config = dict(
    dataset='procedural textures in two colours, tilted and lit',
    train_examples=48750,
    image_size=48,
    fusion_encoder_activation='gelu_tanh',
    fusion_encoder_parallel_block=False,
    fusion_encoder_drop_path=0.05,
    optimizer='muon',
    orthogonalizer='newton_schulz_5',
    batch_size=512,
)
Rows from block 9 of the image encoder, named by matrix and row number. Each number is 500 + 25 x the weight over its row's rms, rounded and kept within 0 to 999. All counts start at 0. Numbers have three digits each. After the name is the row's rms in percent of the matrix's.
# pw: pointwise conv (encoder.blocks.9.pw.weight, 256x256x1x1), inputs 0-85
pw.46 106:543521542493506491492462511480519496511492475485527481492490498582468510464481495484488500529468491517501499464576495519486507501477499474526541456544528504481471528507514488512501488471515472509498512500514462472512474517513485505499511494491482488519526565
pw.47 093:495449455505523489524531450511477529493482503493487504526515521485542527472546511483553469514454477508543502480524524532502505472467474510498463478500485507471471518508493475497510517510515526499507466517543477503511443490560464495467518481479478500500479447
pw.48 099:467507464476451542495528451492504520492507479473493489545452534509516495501498562495479497511500467466500494487506476511531512523540532508514471531488470494450496518525501519480493505531498478506488505495491492490507536508477526496473443472462528506472503498
pw.49 097:484503499497493508480452479499503467509486481490483454495516517532469436478493529479464538509496462480487452483512479496488531487537462484454467474480470492489477496549535492464480506480495534474510488498478494479505457534523470492460480482478493509512511506
pw.50 109:463514484486486475542513517507527510468508474505553489495480488476472498503495484472483550471470477489521466525532488472532484496475495481523528517529472486494507531528536519513568520481487486473491467486501529522468497492497512459495518530504517496466484498
pw.51 108:454477483517498488500552483511518532496473446492540493473513513447493492532496472519514564500510445450454484504556582471464481500539510499473501487486499483496521527519504531512551470484528501547491519519488515527482513536452494508489504504466499517481488504
pw.52 109:507484508460460480480519488474552490493471502482485506511522506484532515508467516529502513490503535497519511521504535520509520541500485440507526504478495492503471477461496475501471536496465533495546398494548498494471499506495492540510501487479484477502518494
pw.53 099:479513475454445489510497456506524490484480452523466499555487489482509446506472516534459529530475498498506478501494492452531534450482522466432584490488504439533501475602542495514504513485485483492498509483482472499511492485506527486524509491475531502488493476
pw.54 100:448520513497496489424534458491503467472480502480461494514477528469479516508504482509512491451457484503470492510496475474487476499472530519526530479532500508472458487522496514495528500499492506517541496504472509450450526461523559504489498493488514496506493497
pw.55 092:490525514477533500474511510532488490537509562489467524471491557501487526476512485511486489507478492486495508494456456499507550445483496489499486496477501516486505544488510509523499467533462521512498509527498467542506517503462530544507526552485541491521445517
pw.56 095:500542495470510509513523486470480504496523520530503488519488473488518499518477520454467561516523471526532524511489510468501511476519471542494501454472489483428512486480497520499522534476537528445529466532456462486486508524507496503514508518489514506482499480
pw.57 094:499507494485531556539477517511522506481536474498495557514506489470510482515530476521505499490528525497476472477502513518492556466483514539462505501520506511513528491507494472487490453493510476478542436485514464527484484455474496493451480470531468459507513537
pw.58 092:512529473526505517458504527496502500482435497506465482521487517480506532522523478531533508528461446514536525485537473496482496490464538490503507530510472487495512478514472525532510511434507540482514519492525499474529486511511453473489492463493507442448510509
pw.59 095:460514489517517531512543475476500504522498503546523485471496469473527530481537478529496524520494478510513482478468503479476531504509496485492461515513501478520480524456507496493520474516467463511474493471461501486498488495519552457505499504452486462501520527
pw.60 106:467479504527408491504498504495459523486573474483530486489534479509467481497495497437525482484470513542491513490523483492505477451498487474472488488480516516511487553502469470471530573505487467534507460493453491426477516498515535529511532509512493485490494510
pw.61 090:507515496484508530487506510496515531471556509485523510515497500498517531507497495455450496508519491484489447516548461529488537494476498549515546458513481543494503490539490531527504521475517469474510526485504487449486537511486499528503481453511515511505481515
pw.62 094:449507444454535548486484487469492484494504481516488526519520522501507514526479491484479520521484505511470497489507495497479502497537489471534498502487461510503492497483475551514532525583510485492542481470469485557521509527493495489469516523512504484496488507
pw.63 092:492511530479520543474490514518526530565500501501471492542507488511512498503562508510509474514539494472501495527453498504478514490521502476504492510515510486542534526464488527498468502541505525498494510538497546516481480528533479458544482493514456533460547571
pw.64 104:479536508517493490514511506512541522510533506509517524521468473504514512469464531506498493515447520464486498489501488516528524493525504517501438491465505528471475495484502483535500502496505552514520485502491535478513482552493512475469476531515503492512533534
pw.65 101:447500486465497516465517508511503519538537459491501473449486514508521516536490533455485464412526536503490517479488516489522511486511495478497556469529481477488521545529481520511526498490503500512484497518504533386506494537482495553533499478497492503529484470
pw.66 106:501477522494523478466523441489495548475473494501483482525506547521488466506515485492466498497490491524523499485516517493485521481517517500526541506532465491510463541440497498504519443498506488504464522531497508484493466500507515486534503532512504480472557509
pw.67 097:504501463473497480482475457528551472540560476517535556520465483487476521503464518529452503489479499439490518512527485484489450511457507525478533504500516492498550518457483539530528439498474500512464539504512515517482517531460504502466466481473511514530510509
pw.68 099:508506431496502475507503510503525516501548538481485500544451523487501437513505511513480555502504492498482496498493472501519520525502510474477483513510513441500481452515484495516462500508473518505491504470460507467497494506554487514510482468474486483508477505
pw.69 099:515477494534420449521524520509460489462473508484469534518498507497501483520481512538496492460459497457465482488500494501466538506508522457490504531506518450505514495518544484515463553514500492508527467508503492432523496529519472527542524475484486511536507490
pw.70 103:522505498508484490524467465549482516549500511472497472514474454484475526536474477499491557524534482469455483494531482519499475513499532494488519476525538461525484500450472482481521514480457523508510502481528509509490511486520488497461505516546508497485480474
pw.71 094:494561516515536501482523494489486486496459474526516459468515502561514465490481484544558520451506496461508541483485500497497485508529527503480475490492508479492470500530489517502508488516447483499491506518469459493484549501482504522467506494492487447510486504
pw.72 097:503514488466489536524468514505468497533500487488488487470502524508539505476519479495506516462484506507504434547549490518504501503481513481479495537498489546489509504469476485493481484487501500489431511489457486478462478522530535536546443483546460525535485526
pw.73 101:508473498546511494554512418542486501516495492487480511499504515470513514534561550427515468522515458513493450480454487469485454473491400507514513509521490477486513491515432486477525493490515491504438520495497492539495494521480463498501487514506481499478513512
pw.74 101:470502530508487495514561494511474499497506526543485456520484551474481503493548478440507496546513491497519490530542485505495505512512502517461496501509473513527471497469508484478504483494554464506488479473478496476483424532514505473506514524480499501507499531
pw.75 098:485466502556498508492510493476440478463534510500521473516534492461499518513509491521500485470517465537486536517464485498489491492521483567507451485524544489515500493491539498500495479478486513489542516490542478564486510507465478526503476504533490526476497485
pw.76 094:476495467438527480513482507508561524512503531508521471505467497504524514482506515490468502485539503477456494496475550525477490521512487471479493486480507563488482466488528501528488456487480534522492533495515465534508508531507510484482485518447506493480519464
pw.77 095:517498523475502528502528522504495512501483484482517552495485479483555480470503484518510460500514543492481485493476494486498535540513466508502476473483501489499519486545488477510495495509527501496449508535489485524454462480479519485515528478489501513478498447
pw.78 091:498487485505535492462533500497496484540531513524497519476509492490494549510514526483524517507449544511540485537515462469536490472491473487488527569463528502515483478485495486531505522482474506477458512509526498553530462499484512466449511488511527515529467507
pw.79 114:499502508493534501515523490479540485514536515540521526488471475496531471538504519491503465478562482514493503513509486477512485563480442509522504499494464530508511517522515479472596488486482494458509494544473523479490511475544492516538479477508488496500499505
pw.80 100:451515474496548478481482501513494505535479518503530504505496510482505529498492542507509502488496520471510498470475480507524511504497480501478473438472528487500527510523509481495485524479465489477520532498510488490503445536474500516530463523520532514472492475
pw.81 100:489513499513511527477545562510562498525535532501513519522436532512478501521496515519519474512464469472508451525509508507502518497489498482522529525554479528502498508515518519518494497514529511491527526450505474535498485436517504506511495490534514508503479532
pw.82 103:486471492540493507467484466517504496536509528475510429498485454447498474542517452539496465518508493497487483526538458507527502479504467475502500468491494458544484470484489501460492529474483509486504450494469467481512548532486506532465502523466544521513447531
pw.83 097:498492492516464521525470488504507517475501501509496531507517521481510502485506459476494479534498482528487467527569484527475485506507491553499464533513523506490477518499506543524541494460510488499486497432491469499544518504547521491534440496540508528500518493
pw.84 109:559532501527503499537539493506512476525496500499503507515511469498544524469494513465487509510513446524536521525553509502465518505544482513464511489481511473501457513451497457465542509461527491488502486495532527531542479452511460501459493492539486502465478537
pw.85 100:500526509504525547518535532510527539484527474513490459505493516531468518462554474469536511505547481486480488497490497514489454448529509510480506532471482499513520512511511498503487535549515515478540488498480492510484519513517457486503514542449534487526506487
pw.86 103:526488460512495552492473507494502478526451520487477492483535510531555535527533498494490501443512504534512536447539536443527489496460512521492502507482477523513497499495520505516493479492472509533493466482465501476491439538470520489502487448529479492502508505
pw.87 096:538496537506517513553498525446487483506515489506496496504505540510523535561506488498512533501527476565494487526525463450520495490502465507526528516493470533490473467467502533528508517488481505498517518513473499503489434546450519484552537492449500459487490540
pw.88 093:487513523487473480520481510498524505514501462518486478510468452506459501537498521496547515542540506500498522560483511505583474486474525502536526449470495477485554514480481507526499495517496508506472507473527501478500473475502480498487471476527558544509462470
pw.89 103:443542459496502493488495481482498523472505431505516479472430558509485467462530472510513504513517478505501461504474510516537468477468496475535464476480519516528542480512554486534471526528514501455514453529487537506486468507492487465529493497490527530507489522
pw.90 102:474505512491531495511520502498459489537486526532468534556473506518482460448494563544471553506536529471520534495490492480515502491514539503505517517501507502476494461532472536488492484511530502508501515480502543520558583464514471479504482539532515485482517489
pw.91 098:510470516480538502510560493489498504496478483504508450485530492536477485502510517506499533487518459517487524527482502478498483489469497467537501500503526469523516484522500501495481567504530498544496550492466472487481519530449502490497478445504498474532487494
pw.92 097:472515497497483472495550536508500521535493488454505470488465475427509532504491503517546468454502496543515514496506544524488502479497475525529509502481486511513533483541487509529523512533512509496501499504478488512494488459461543490527514480485477492518482456
pw.93 099:562494516486559512479448508506460498515505491475489478509477563545513500537493508472502440496541480497498530497511474491523505510489518558494560541526465511494524496500514488505507525489518499546497495528535488464490485502525490535444525492488505446519483498
pw.94 104:489482511490489514492504529488484523510517484541488466482456496531527492485458521499537512511509495538536502485478510515483447500518501482522496481509516532523472489497529562485509508474496518514457479457536471491517515528525453446465479469509511482549546538
pw.95 108:521484478507484527530542481469491500494483514496512519530508559483475472463499474497449480459534498516518494484502518561473500486525509496544457465459504495509448501477482464479492512477457523478495513558516516473493469505521477504466470531490503481538488525
pw.96 096:493470476541482471509481548532496496503598500480466480489496529497508541525485506538496533509480479482508483496520532462474484527502514482515497506503515528480576500533484523448501525516495544472504497507499484407487519510477467494446513515486433526489550498
pw.97 097:495538430512491515468510517511509517477539525482507482555460498471498529529489507462489494477558483493481514554499491538456512522522461512529512502496485449514483515485523451517571531499506489549507492482505469519498500516502505506502468494514487496448492504
pw.98 102:521543535475518545518500477486474500448497539487512523530488483487500511472510495491468518545519575520511510497549431532461523447485561481528503453529507449479497489521497509473503485464499534502504498511532482478512483517501533462510498489475481495524476506
pw.99 101:491525485448505499472513419499500500464503516459477530480512461502491484517514522515484481522545482505468504516484496455500470530476511528527500538440539527498490505501541526514499490528487503475428515478490476548491485515492507516510483491505486530525507491
pw.100 099:513551528499538468530473455551484541482521467538509519531532505468543507513488496507507469463539497481474504498503461486479497544470462472504458515465519489520538496497479502501490487458517473557391517486499471436505537518523495492525509495478518529504504502
pw.101 091:504502459491469481504462488479506471464517495458521500501498506445515480516518547557473484458510506463485522537495498497501501454487524524519483501491497447530484453484494463506502496456472493489483504471523512509503437512506553497547488480515548496503491531
pw.102 092:502496487487524513489515521470522502523513455491502506521510505486526503540548456512527511546516533507555475511467494554551499475479535497543502475525497484501490472530508503526455490583487541481487493534506535477484477477511502581510522511495457502446487490
pw.103 100:476499509498499506518493510444522454540512492507524524531505501504466503508531514486501454499489500515510507510495462511510524556508542501507442508546560464501520520550518535505526493487506514474490527496538488510555463488518510526481534528499471510542489528
pw.104 098:466512445511470475487503528484490487516477475479478503493507488495597497469569505502492465471489453467500545528491495500515544482455504507514460494521479507542472476482516512502524510515524472467469535508533502525474519529508477505473484440477503476472476509
pw.105 101:460470497482506521524522500464497474491508502474499486518471474482531515491512452537543513472500475464523524473507490481469504561510529548476537483501489494497503514500500453486435494504502524524522480490525513516524472484464475498570492516450553493523491421
pw.106 108:438496517470487544472517488516529538512465493523512511517494495512529465484544443507486468529507480507514480498468496442459514561468472501471438519529501512450503533490502536508545530529511489519505497546498516475532537505489473507500511512470487538504473547
pw.107 106:506466535505474529514522464523489487484492475522502516520536550496471505468498454488487521523471516534498545487511516504471484498486508529532490526502480530499482483458518493462526533488527501500502540531495513527488481507489460481520498446562526505478499517
pw.108 094:463475477511503511550496506496543546550492479533484500528495515473478497525487511540569524521490459499514481481501518532475525477489507484490452532454490479507465468477490539542514497553475513500506507457532496508506509502506499483561472485423531458507466486
pw.109 096:457484504493488502474459507516506488516529524473503457486485531474521514501474536548462519529556527502482552502493536496496488474472507477509494496483494487524478536518523515465484495476488506477458504513503485515503504503528526491481472489532486507518495472
pw.110 096:479516525486535561500481517490454512439459526509506492517494528476478516512511492479469494476487546493516504483522532465458479493475501488491458504428465495476469484481538442493567487521507483506442505475504551489408499480482491505489475545511470524480490460
pw.111 096:511489562494468532546561491518483503476519471504512480492539496552500529472561497470515477497447489504534511466511473511499512505498451490490519490546507491486514479490519521508478522466494549495486476563502470516514461516523537539465498484528467505499502472
pw.112 102:473472505493519504533462509497478519482499532479501483522481489476502507482485495488501480461460471500548457539528522506481514449448498497512498485518496518538509534458511509474546490510505480486491519476537549507500498527450494501507503506518494526530491486
pw.113 100:505504505479494514515473510478495511486460515480472471517466475471485469481518504526470496485505492495508530445490506488542498471509496541517504467496508493479479462531454542508496501553483515532482504515477521491484499498516513534489509514522491507480539490
pw.114 099:479514511482500486546523518458509482505502503508474459487505521496528475509480501534520529559493518544463473500499508517515508535507478496478506482500499472492514500468492493489504502484491490489479494505478513501464482461487530488454467516515512525438545501
pw.115 097:489501536510533445497497512521496515559485516511482496525503499526495504461482462466483479508468486516506474450512488518454501475517472497510500534506488501569508513503501522503506505533492535479497466488540497489526490546515459445497498486474524489510438434
pw.116 091:494497441545519510497460546528450482501575511481491454495522484527506480507488521553500502481504494480515486481524530500501478500526490501503492485510501528492537537480501522467507506482489474521550501499486494412526514526507510498503496498470529539523519506
pw.117 097:510522478497516502548496507507495482455484524523480486531493528493520455482458506505499501510532485480543491518522491482534554493529474447488514528490516511484502513521489573462487523456506544487502519505529472513504501497498503532488468474465464502518536458
pw.118 095:465467510452535517504469507513498471541491517522488468540448511472491497554493511492505502477530493553496520532511553510506479479517532494504508494539523470527521486479503483520478519494488471479513485471492509493499536501495523503500468519481486490522510495
pw.119 103:500510477504489532507517479507513465484470516464492508493499454512519525514484546494493499452483486497494489487514499498483484533522485485462480465500530471524472525492453531450463488517541501503481517516493475498469508505499498515534507484480510493514464488
pw.120 098:518525487481488551510492474518517508489458485559502483493517522506485500543511495509524533520480482493509510507471481457467527511520505553529464507476510530527523490537536498511518473465486479481505444518515516519471516493523493475527533506537554516476523501
pw.121 102:432501456500483488496536442515463518490513555505495503450521512494458451520464500459474497543491465485491479495519506506504573512502471516511496502516471534475470531408456465495516526459511526520517488458462522526463467503506511511548502448479508524504518460
pw.122 104:523530497496502522490513492523569483472535492485512526490477520560466453524508492494493521504477507512495459493535474532482464507499515512549496529530549493482483495535470501508482515508533454510494496535441546452480492500476528502485514537479492496499495471
pw.123 094:462500459517465467463547523467488504488491473458498483535524495487531483504548520473516521475485494505535477487492566496461472440537477444495491535483499523473491505505479500487538487524512543472500506543500520494501463481517523552472510516478496493510480509
pw.124 097:475518497490494505464549487479493485518503504493488464526447469500586498463529489520512525524513471523491506498513496488510508513449515484505542500485509528499446519517471520491502503534522498491462462469525484489515529495508516458510525516444502533515485461
pw.125 097:500486489489487434477534511455466551499507514552525494511500493530503515548475493540492480506502476546469472474441521484516525479483494461478471463500483486504475497504539503506450485519521469481500482467476534501492498482459479535526468438469516521547494510
pw.126 097:507484483515546488488522442485478499477516469469463471507492512494505521494518489505507488498500487517457481499506467489476507490501521545491514468512514517531512509479479474559527507497511531464479511516492486479497503477475515488493501483528490519432521545
pw.127 100:498478487516520505525521498479499530525522510511484510499485477515514519520500478465538475496480509448482553512440493538508490527517541505481546503483540516497488489456507510504466489519540427518485502513486495461518493508521491513507466528467457511513507498
pw.128 093:530523440478471481495483522483519451502536526511494487488525505497506478506504502492489517461493507502487519521474566511494498541509488502525496495511498498524561507510533461532505518502548493529558461497497473527539500517533508536475471484487512511479501496
pw.129 089:485435498505480516487491498539482534499507501493509514492511506486487511497531472521494493487459484515513524495490471489473477499537444507482505502514515475480548519513511511483487514535522502493512457474478508544516562454511545485464515492511488553467474540
pw.130 100:503519541505476532489490515536474558489528525499480467520516503512508525529492477517489511477450518476509494468512483507467469485458516575477497522489534504517573513509511507485481551494502438476468473479497509500484490529503509493492487485490505469501520513
pw.131 107:516507527550456493497500504479440506500513490517495481530496468482485525489515510474507480477474499479497485524516460483488447520510557497501487534486516520502496503521542524485516470492488502510444511537521531485522494547478500489517530518477522507457455470
pw.132 107:491485552478477522497513508492501483530460492529502477503513455489510503513505510475469494524502518511491518529535509483482500493487505485489485510489528505441459486497543494534506474535459500502470540471515524460486481512502514494477534511466475500529485461
pw.133 104:503476511488498491458497532499528517500504544553510499517453467482456525540533473496505531505534492495513498486521541541508491510507493523526494505492458478505483505560504511487479492507490489488506471489535537518488511477508450480504472472462531504484527526
pw.134 105:471519527514495461526496467534486509466516511502443513526496468497507540506524499484490547510524484510536509507486518444543534496521503521511499507493509474458521465487500528469511490535558498484487496493436497536541524509497479495519524504504492487520501455
pw.135 104:500528500513483471474525501493468515530464508503524473482510512519456511498496530501498459505471498440467543489481466506489475516473530469519484492516469489504503496502484526537516494519521504507487488524468482484513485462451482490482521457499508485469471457
pw.136 097:521515483509570481508479497483472485499532576494514517490500480538457496496484513553516518465475488475499501534519508518497505475517434552484510510504493510524461489536516529509483493490478511529467506486445474504491480569534505438517515486492490562493482502
pw.137 096:502509497538523452499475452501504454482529450474481535458508499489523447514478459549493510511483500516469497463514508508508503485497463497458457506463476560470476487488551477478541467511489490489502489476531525491512485548489432465561524485532502526549494502
pw.138 097:511449486521478533535544528508507514534488542521465526497500495490507471523510519477510537486474479491480493528530491533524528510484531475488482531527509478464503490461452500508503471544485460489528464521473501549523495506529490501500500481506503521497481487
pw.139 099:534453509478541520480507524495526535496484515505592482470515523526485482496500465478524485525473531500474476517519510442478496526498465457516490451479521519478496487524494521465489477459467509492523495500491480524503482494481520490495498493523512498509511468
pw.140 104:500508521528513495505492467533542494472488453543487532462531494518507444509490522512479533484512531513491504450527521517504522531429506507497511541509480470474520459568508490538510489485498432485503491516492500504475499520505488510480481510489472504503535493
pw.141 095:496456501525502521474502497443495466489465522544495515531451484488515451525480497534466499525510519504468534473486482479550484449521496507470496532478492505522467532462515486490510497507482504488516488501499504493508524519510495479487509516512516523544487498
pw.142 104:473499461535485458486512489519503475565485454540503508517506515470538519493504509516462476439473514494508483506489478479455505477485553514538508506525469473498493506499491544481459472521523541534528528465498480497529576506490475486532491508527490477512514444
pw.143 104:456469482499541532503478502486514466492513518512509495488497522512492493546508568517499499484485524470519512504497535482494486546519487497475504450510495514529482509524537502478481492514481519501513525510504500457509488518530479514540502513518520555497485532
pw.144 119:487454492524533486439522488560496514505499529508521453535510478487499491518477518475504466519489518529513503492479500506473475530528485474468513492471495536554523511491491484486484592504522512507534522489495499500479499481472529480500493516502511510517511485
pw.145 091:534500497476533509472482509536516483495475488525497494466530511504514506509493497501509472474497490527481486493495531457518546477497580486475474510506475472513468534468510502501513542525481451505525481534462534550470521494517463468515486496499500535496488483
pw.146 106:463538490488498476475469560542513496505478508509530512497519484491475480481491509548489458486475500508531525513491501503451506507503494511502496504488479485508568511476472498553472452529471533467518504496545492470464482478499498513478487514503487509548532489
pw.147 095:514453515436544500507487476497503488508459529478483466478521517530496502493544520530484467481506531487512482528510500453509488489514489513493487445498490497543435497515496545461484512521467537469573494489533486530456513507518505519517479531511489558500518517
pw.148 096:485442544474479497510515470478465543452513497486515504497486481532485501498507491516494540540527481505493487509491536505495540528477485473497499461490559464540512507476516494533500484464491481522505555451504502552524484538478453481530491486519456520484504520
pw.149 100:541527523519491498511493447468511534535451525511502495538532514508563516506513491513500484500521478484492525487563475482479503505507496505491502535519497520494502491554488480513460442497528568507545591485505483477503509472513482503474473496478463498488497512
pw.150 108:519508542537503494467514506478512452494515505502503521464460465486463506524497507532500524455471498509482487492499493500493524489507468518470516553487492459524460465529456534509490500514485513472528514532514523438538482487477490476438477480488515515477505527
pw.151 095:471490522496524520491502525467493510505486460503503544455486514500483480494467556443493518459492482550502468478538497497506537526513471467491518515465499478503532505499483503506490509478475497503492441481527489516504559555483452489534489501459482491544487483
pw.152 099:513485582490534484497467503461519456492524467524505480496471531495502490517500487530459514438512493504508498512520531479505470522507502497507531535500523516480453505509486505524498431502534491489543499489548515451501464495544508510516479542523437507477501534
pw.153 097:476506527512493542480467486513516503519463507510487541474513514448502505451509443506525552477525569489515455517532531476534533532527494466505494481500502476500510511557530469506518487479550495474476481508524482485503532515492479504528465534488515491523494496
pw.154 099:473500456573526473492541544514539482519504465506527504508455486496485489501507508532486467499506502520499507486527510507498487498496564526509489507480485504515572507511499515507450462488444502520504476470513476526482531489471506482483503538505542495502482471
pw.155 092:471445512504516529531512511499486518554541508528485491497511522481516522515523485493520478514455501493506517513545488518482469516495457493523483502507565496495494494496483492511541502460478528548491480502486546526536487518527502470482483536506444472504554469
pw.156 102:504510482469510497533465480525527547475493506467506494479487483538517506536465456506493506508533527503471485503476427546514526529494494509467535497540532512515502576483510504531468474471525522522496498490499478523503509472517493521472525496536504497526528470
pw.157 105:525472526488491488481538489531488477459511528512489508503500504507456495488513477482530494535469529496501496477496491499525508527471481498516533509506499492469487504463518495514532519545463488548500538494488547502513503470513496529544495518518509503492484504
pw.158 097:450450490513478533574500570525517469493472503495463517519501506474527519482520490485529525484521478446511498485475526526460508500443531520532574497496467512515521489541501506515531477519525509535534567479482509446462541489501458511486512525496493533478465510
pw.159 099:505491463493522480484525488513448492503501528507495522494512486491518534489499518491505483543532488483521530495535481524571495524506517493486493497500520502488524513507517477510507505533531503479446491503534488510461436447484507462564484494512487519475483524
pw.160 104:546486481493488521467515523520466522486506507496504456510455520549527509497487463541485486490479487502455500446519483498510489510502484510504482505490492473482466480472520485488465498516502478502459487569458457510560488440527548477525529472469497477523482528
pw.161 097:551512501500479507485496496484494490527494495530487465503495475478515494497473531526548493532473521525474460459496501516495471452431473517505495526510533521468485504541532521468475491498517494516509499496562496520512492463500492500504524518526544468549493480
pw.162 099:511503498501507514536499525481521472500515510502460495530510495485472488507486498516490514476461520477486549478484517473499498477576496502488495506535490500518498493506486510534489504555526457531487493483507487488532535481501495508500456481456522513499477513
pw.163 098:489575458527499483528453509524500487518532509503458500472501512498480501510553497461469487480586499463494527478465489494486482514513527507531498490506495502444508516500472486511483539513540537550537512488487512484505495512502483510474506546482453491490476525
pw.164 096:516462465473486448512503480517526504468492533512545514474471499511513446494521540504530500465501458547453529500526529532520486514475531475499499498485489518481506523573506506463485523498506513537473467523488491487540479482522551488499513485493493516486508544
pw.165 100:509502547513509498513509525543500504506514477496531585495509499517539482486502502508504507476518466480495500537488524502502529509516500477533489506460518555455509513510511448509507494505545515482548500493463470498468486494504514499488506490492498497510494483
pw.166 114:447515545460488495464481500524509509513533510501565535550520521471475495506530500503494506478475555470476533503463520492540483508524474523497495523473444530492442478524492527499477485513514493484454459489489470513487498467470501523470513529499503498540477500
pw.167 096:514497489489493496522545487519483491513534551545510496476548491506504461536504515516519488524503502505495542511467529530482506519530534544544478485441486472509504509522553512490528524548515472435513475519527494457510508515509503532481504445483509518535494464
pw.168 108:477516513497482484448505468489530504492523486487530535495525507532478485495517499568521499463475483513506502451493481494499450476487531506529500528490491495548464519528511487498513452504498503522454523503488486514481493463496507510491501540484532481491556502
pw.169 097:511511519506504445506502504507481493520587492496486539485513483480506500501513527473496514466527476489504535500496474519510510545520504527508519451540529530472501497495505462506498549483512501464483479519531491523485529437505481468510511503494457526529500541
pw.170 098:503558523486516514505462542518503565558490508558476530531495517504511475492529470462531491528481524440490508504508469517517474494482518488503439540495505480523499533540500528500523474483477530535497483482516504479492513479513509471479460510504531497482514511
pw.171 096:492466529546505547479526441510485512479479516498474538512498449492518485508489520564525483506477503480484510514504468508465483472497455454526509476481496490495550495533460512466461513497513480485464535550468496546524464495497519492500473533525486503531544488
pw.172 098:478533479520488517447492470518475503486492484512508525464484500470507494514463480521497521501500529542509475510489512470465492446463489509459537518553488529503478488485458485514489481493501477546535531531531503487513528529542456505437491508508493505511497550
pw.173 090:481490523505461514529518494470497501488519504485555538509499483519530514493537472520487492500510520556498489515495524494469500550475552523510505531515483526488520496495487468508544458517486556488519439481466508498534508521467535468504533541539488506482535543
pw.174 093:451487458502502471490436478496549491536459509509485465460539504495536506515472488494493501501537514500505481527539467497565479480497490512528460520485499486511499496452477503507516472480446491493507476489518530513526480479498569524501497477495477485477530510
pw.175 096:506507548467525464504517509507480436513491506518461473507500456538505464518517494490460521493526539502467508492531481443475535495596494512544507453485559498489492475547491460529525496524571466511460499529531532499489530489516456467520496512489509534472495482
pw.176 092:461495526492482508490464465471530519488485509487514502521465487504466494485452465526476467539513498449554472503494518491508477443523493522501471508473477484507509470537501525467532516514495563524499532488534518494458491490500522513523537513531478491490495549
pw.177 107:541519476522487459496504520488494531502538517459488514486507506485492474507508478448506517509467517469522488476457518504500478498494507501536483462470516459492502519491503478521500542515532494457475415515488529524476518454498508501485486501469533534510567515
pw.178 109:469539532478480471505480488467490472518489514498514534454512499510479560526506490522503506499493509535497536510517488473527524530453507449495512505527512526538525535529510497447571513498465497494487533517508527510478447524484494517478470501439487498503503445
pw.179 098:547483479491484480507483513509463542481515476500477506493496482537510531528457526506511488495532465541483474491553499527497486466546523473488524493480528514470458500513526501499485519489475494519499493467470466533457514479489565528550503474514512516517504479
pw.180 106:486521514506486516514528503537518503475506500502489519502484540612514518554500525468528514447484522491564493525542484493504500490484481506483532521541495499489473467510509482435513517508492531506489515514531463500513455469512479484500512518490512527470514460
pw.181 095:478525553539499477525487513520523544502525486474479498498543488583508468513497470459518531517544551476524485492464502513513550481528515498498541481505517482539483507514462517499535504526464500506504544473490532526482488492506524458498531469504496504493482498
pw.182 099:479521448544492492502485502495510517494489521510488487504481552518497469481525492489496464461504543455455481540514522444470504521498515508546523548470492543512495549485477481499474531479492484488499517478495453507524518535502477504466512536506487500456509501
pw.183 098:492534548494503484463488491514515467503482506488520519525530522492510472536523443455552493506478489481519528548494520456498484530495501488496503495499485485488428515482524534531507528479465437523522483495460508506493537495488488509497500515486572499534560505
pw.184 111:499545462476519495552484471489490518519515517519511470491516512489501521483475504452517503501503492479555506511494519509496549485525524504486501515522502502494518519510518472465508530494544485493518438481464468509491503513513499456464459485502467479495491522
pw.185 101:476502507493465449554494514499505498520493505498537493471455454466507467528496536479500477533474492519461480519493461506502516529461477485503524482504446514498514499556539468488486480471467504474489532486503539510524506494515508482512472553499458497507514525
pw.186 108:499459533453445457504448497531474485495451516510513525507520463520480521512521486525502515503450501487485479510488463499478469515500516495468441504492505490534478509540553484532471530509514515497524528502495504497500499556498505542517483517493495459500536529
pw.187 092:496523528478510557484502503488511490500494516530496471538528457496487482533536537473508510486502480471491556502508506503536518515509461478496503479478489470519536521478492523534449506529484537517484504508527522478470508492492494501473505491499524481509501462
pw.188 100:544508485483533530470479485533510513504497485473489500519489471490524477527525495510503477479500522497497509497504535469470530499537526516505471463465508496493497486494504497489535565502481491514486456527544521499551465510479550485487444479483511491509487428
pw.189 096:515466508487446534470497452484493484494569538504483493519491484498475519502517474500499502500508551490494535506494487466520480528481456507474470472510514483517485484508531469519496442459509482529462494457503464493479497501553480534488493460526477538487481468
pw.190 088:511474474523490520501503514493496475522459524525454484520536519521558502482506518509513525504458478502511521555482459481589514498460506474478508530510520491473494473482466466521560468460498509479463551482507508489485520460521481521521500493485471489512514513
pw.191 097:486487477499482528485558464497491514549511487479492527496485520530520525507557513445469464511527502496496518525486500475532501483530495495468493504465510484537519498580481480471499499485523541486514521571521488508527514474533523472489511498500501502473498506
pw.192 102:535488513455471504507495494492518495510460494549445506468479472495453438535512538525515526503499505522491478498524470489521515510477475555506492455487490518499455506455496495494540474541504480513480513493462519521515522541496484494528513472451466513534507478
pw.193 095:475508473472481502505522520475527489474512479503496437469466472489492481506511527500485487480504524485517489521520488517503511455483540485488477476536459498516454483443486529479463507499467520503591518515488506502499462465490511461519509502471532467479492499
pw.194 109:488481524585410530539511489465511541518533468478516453507550479507526486471504479548512485479469464518486534506515502495483488473515516524532499526497485476515465521445509500522494520509505490480473505512536496495491491465484476479480463482530460526490466520
pw.195 100:502519531506518483487510501503415505512468466528477455542506487466481480520489520503497542486494522476514502485518527463496417533537476489472490531533478506523489458480466474487488559507484540504458504476483492549506470525510500490502469536517506455506444512